config.toml
spec_augment = false
encoder_norm = "batchnorm"
encoder_kernel_size = 25
encoder_widths = [96, 112, 144, 176]
text_encoder_head_dim = 64
shampoo_beta = 0.99
Rows from block 3 of the audio encoder, named by matrix and row number. Each number is 500 + 25 x the weight over its row's rms, rounded and kept within 0 to 999. All counts start at 0. Numbers have three digits each. After the name is the row's rms in percent of the matrix's.
# convs2: second depthwise width-25 conv (encoder.blocks.3.convs.2.weight, 112x1x25, trained with AdamW), a 25 kernel
convs2.0 098:490522501511527525511515461496502506528567526494470503461474543499497512475
convs2.1 126:519497509516519495490470461459489522529490456445455494524531517492503500504
convs2.2 098:488507506502506505484487507539543581557521501493488499483512489491491508486
convs2.3 092:499510521499498492489470510554549553557535514488490494502506518520497493497
convs2.4 077:514517499483487507515477427445472496489466516483498493505502505513482522543
convs2.5 112:491480473472491490468523541568531543510497497487474485497472481496506501480
convs2.6 089:497489505508539505493499499553542570485473466475474504479502503497498500479
convs2.7 092:510469505513506522507533543507484510526545538534548514506472488505530517477
convs2.8 211:500496500499501504513491481435461438433478489508505508500502497501505494507
convs2.9 085:528464462538534499485520515512490481470447471503490535482490493490492538490
convs2.10 107:488483485508524531539533484476448455477483533522526526482497516508490479487
convs2.11 090:471533461489510529510464546522471492491551488532497465519514485499496484509
convs2.12 093:500472499477489495465511530554544528548527507481484495478456498496493491491
convs2.13 106:462526507486479517451449538486514548476487492507505509524502483485522524485
convs2.14 175:494492503513495497492486510546569578540495491492493500510504505496504498499
convs2.15 118:492523497510514516491467457420490495447475482503512528512505497492493497498
convs2.16 126:502499510512519486480470456471504553554524519524539482502477479492493503523
convs2.17 082:450498521480512516477497520482502485526455554515502489494493451517469512519
convs2.18 113:510495497484499472516545562543518546501510468460481480497489505483489503498
convs2.19 112:531515515515497504474447460493551543518484451480496509496510514519498484509
convs2.20 098:482510474473491501469480498478482509528542530520493454454458463495489503500
convs2.21 141:495497513493509498530524538478434427461499524509504501497494504501509495498
convs2.22 091:523515466527482492535480499482525468464560482513513463492521485471518484500
convs2.23 089:492485493475463486505493519521523476506557522459455520519517523463509524501
convs2.24 113:493502484495479516489476487467508550573554518489474490482495487511497498492
convs2.25 094:485510530463505499474479538551477533532486477494484476537532494488528508507
convs2.26 080:499479487475462509492513496469469468458474497505530509541529528535506530475
convs2.27 108:507529486502503514489497449497559480535474458531537492497507469486515513502
convs2.28 076:505481512533560536573530498521503518488490496502511527517512501517489491503
convs2.29 088:495475468515520504499516524550447493465519513489476451483471480492521517497
convs2.30 084:485501485517523535464496489476546537494468501542475450498503489482478496526
convs2.31 097:476494484495509483477515514537552538535509471465472472490480541515522498504
convs2.32 079:474492466492494527480496524498503481499461529508544517492545504534456532472
convs2.33 084:496489485446524530513507475476505563498454492521524490495485519525499477522
convs2.34 082:493503499488493491467500453443467476453459461477479502512510499491501511512
convs2.35 113:512486482539480489547451534532448495520489522492490494509533474515512501505
convs2.36 105:501518497485512504498496505521559570548518507513511480481488465507484492474
convs2.37 080:565528532528504531467494493487482495526507488484511465488501471472529529517
convs2.38 116:506511506486479508501489460488489569563537511480475474503489498515489488487
convs2.39 124:496504462483492515517535541535518541555534516506484459476492500499497496492
convs2.40 132:497518535541539533542528503477463462468493519525526527508494488486493500495
convs2.41 084:476470485465451494496513502478488475487475484518537530520518519539499546518
convs2.42 105:510522494466524493479539469450492532507522519456511522457521517485497518492
convs2.43 078:486521493487510521487521527533572482483473493536464490524524492476506499524
convs2.44 118:494492516482504519475499559536488446546543490486470513479510499503511488497
convs2.45 093:515545502509502497458544529538540539514499472461474500492513503510522514502
convs2.46 079:541507489514486486510486534537557532503505518497492534494465469475488462510
convs2.47 092:531511449526528477519502459513488478513470534451505500471525479481503490505
convs2.48 108:514509493507475494527516497449425456502535512488471480521506509494493501503
convs2.49 107:486515509479499490482464499524548565530482464458503490505524496480484506487
convs2.50 114:515509544523514481530487482531509539563530535520497497501502483530499523501
convs2.51 101:507500498509491524548517533510421464473529494501523494481481502479499509506
convs2.52 101:483485522503505534467476520529490488496452468507462538517491466523542517503
convs2.53 086:497492480525468492533481503547460517545464517503476520496474509498460526486
convs2.54 126:503507495489520492523531478433430443492509508505498500504501502494493501496
convs2.55 064:511469516518517517524518497499458456463545521501475477527537496539508497499
convs2.56 126:503507504509514503510529523478460415449476499526502511496485499499511500488
convs2.57 099:502553499512499461508514467462471505469448497504480508540494505528495521521
convs2.58 097:495507502473508534509495502477472507544507424518556492513499508498512506479
convs2.59 074:480505499526477504520509507490532508469494493518535520552550550515532489482
convs2.60 113:500519498527495498511502517499435431461485534538493505507503487517501503489
convs2.61 092:481487515495501489516529543544534565500496481492487519535535523515505490513
convs2.62 079:469474444489497490487458480479521512514488488467487505455467470478488474514
convs2.63 067:472494482497488497498542508536560533518503529513513547527536513502500510477
convs2.64 123:506513521514509507542543550485448453465521529497504517483507507503496506492
convs2.65 074:489524512531506531523479526532466476504463484467449466496462492486487511492
convs2.66 075:524461506490467446495465483505500481528485508505510495512499533497530529557
convs2.67 082:491473535449518465531485497467471489463539478511511517520532512501501514526
convs2.68 103:535528494483528492465464463485528502500466485539526532503482539507491490471
convs2.69 087:483483492503500501484533496475544506471520536458498551454510521467507496483
convs2.70 102:490488475470472452493514485551552525515485487499530496492499457514515513517
convs2.71 103:478488474509511517476456498478532508579485479477478514509517470513500487507
convs2.72 100:478505515519518537478489494476444470517531539528523501459485466513489492493
convs2.73 090:484474527478465469478522540537490509541530545491491486480483464492511491502
convs2.74 092:513497511551487536501518512513538535531543540516482466494499476514526505484
convs2.75 105:513503539530494495501503495479494504497489528554537542555545517499506505509
convs2.76 070:525509526540527492479527517498485506526530548470508457459491516493534484497
convs2.77 083:523501495509502532484487525504484529521481480467510458539494448507536465526
convs2.78 084:534470508500469503499475465494485530529518535533527459470491492482474470522
convs2.79 090:506538447504522505515519530491498507474454484479469477529508511526501450492
convs2.80 108:504485508500513499527510464470458477499501560536543513491491468477464493496
convs2.81 112:499492501524531544555535523492482482480519542553522508484500489514513503506
convs2.82 088:517509553495476487489508489476528483501493461477461484537546541517503515503
convs2.83 097:475485474489480493479441472530522511536500461511536504501516465501479467492
convs2.84 089:507494514489486499491511445489550481548493457543458489520513489509487493503
convs2.85 101:525482495510518505507472483463493519544527510456468465484517540507515469468
convs2.86 079:453516490501479486551452529476515522512532486497529500515482480519480499462
convs2.87 098:487510485476501462506503532582552516469481488505509507486508491493512488511
convs2.88 087:520469519514515521521522457493479497520498460472468450509526540514529510491
convs2.89 147:506503487491506498510498520534529561568540542521511490495498503490509490510
convs2.90 088:515473511480497534463518531525527483523524443451496499508513528501477517491
convs2.91 125:511510501486502512531514517508451444443447483511522504519517495504506503517
convs2.92 098:476486486471494491513489503526478536510441522514479508543449531510478497509
convs2.93 111:492516489499488510521525494449444443466524535521525506506488488497495515512
convs2.94 113:496483526495506518504514495478441430458520497542514506506508527493497506491
convs2.95 093:488490474489502490478523497467483506563548517551497483480465492492522520497
convs2.96 089:522504478497491480459487440441512511521521540532518491500492481521509503513
convs2.97 091:504493532518509483489492454509492437536483499542500517515534524532512521484
convs2.98 076:501510519515502508516479482514519486452452513537539544537498500512540493519
convs2.99 073:540516542501491496520512496529559525521498496509515527495495544546522514497
convs2.100 097:537511503514493493504528521548574534521519512492505497460504519516519504500
convs2.101 096:475514497533486507505502521509476479489480497536443545480531504466538471497
convs2.102 082:501505519488479496521516480477470454516490539550520510486478463487477482455
convs2.103 071:501526501491485486499472469467459510496527506520560549503480516499493512543
convs2.104 079:540544522546523552525520510516550502492481502500479499494504519491471506487
convs2.105 077:475523494521509511488542520509463458463489493492462474445485512498489511530
convs2.106 094:515485501476542492495485528481521483472518477538449555466492495518494489517
convs2.107 069:515483521507459497501504466518480506490511544471482438532521531526491493475
convs2.108 068:503521512504491480500562484492529509499494498461509518522570473466486499498
convs2.109 094:508490509497525556501439456483499516505471480477534527524504517510500527491
convs2.110 095:496463547464522499455550459505498490530490506513468500515495478478504501520
convs2.111 119:489506519493509509492458491518544548488434465505542517498485492503514499512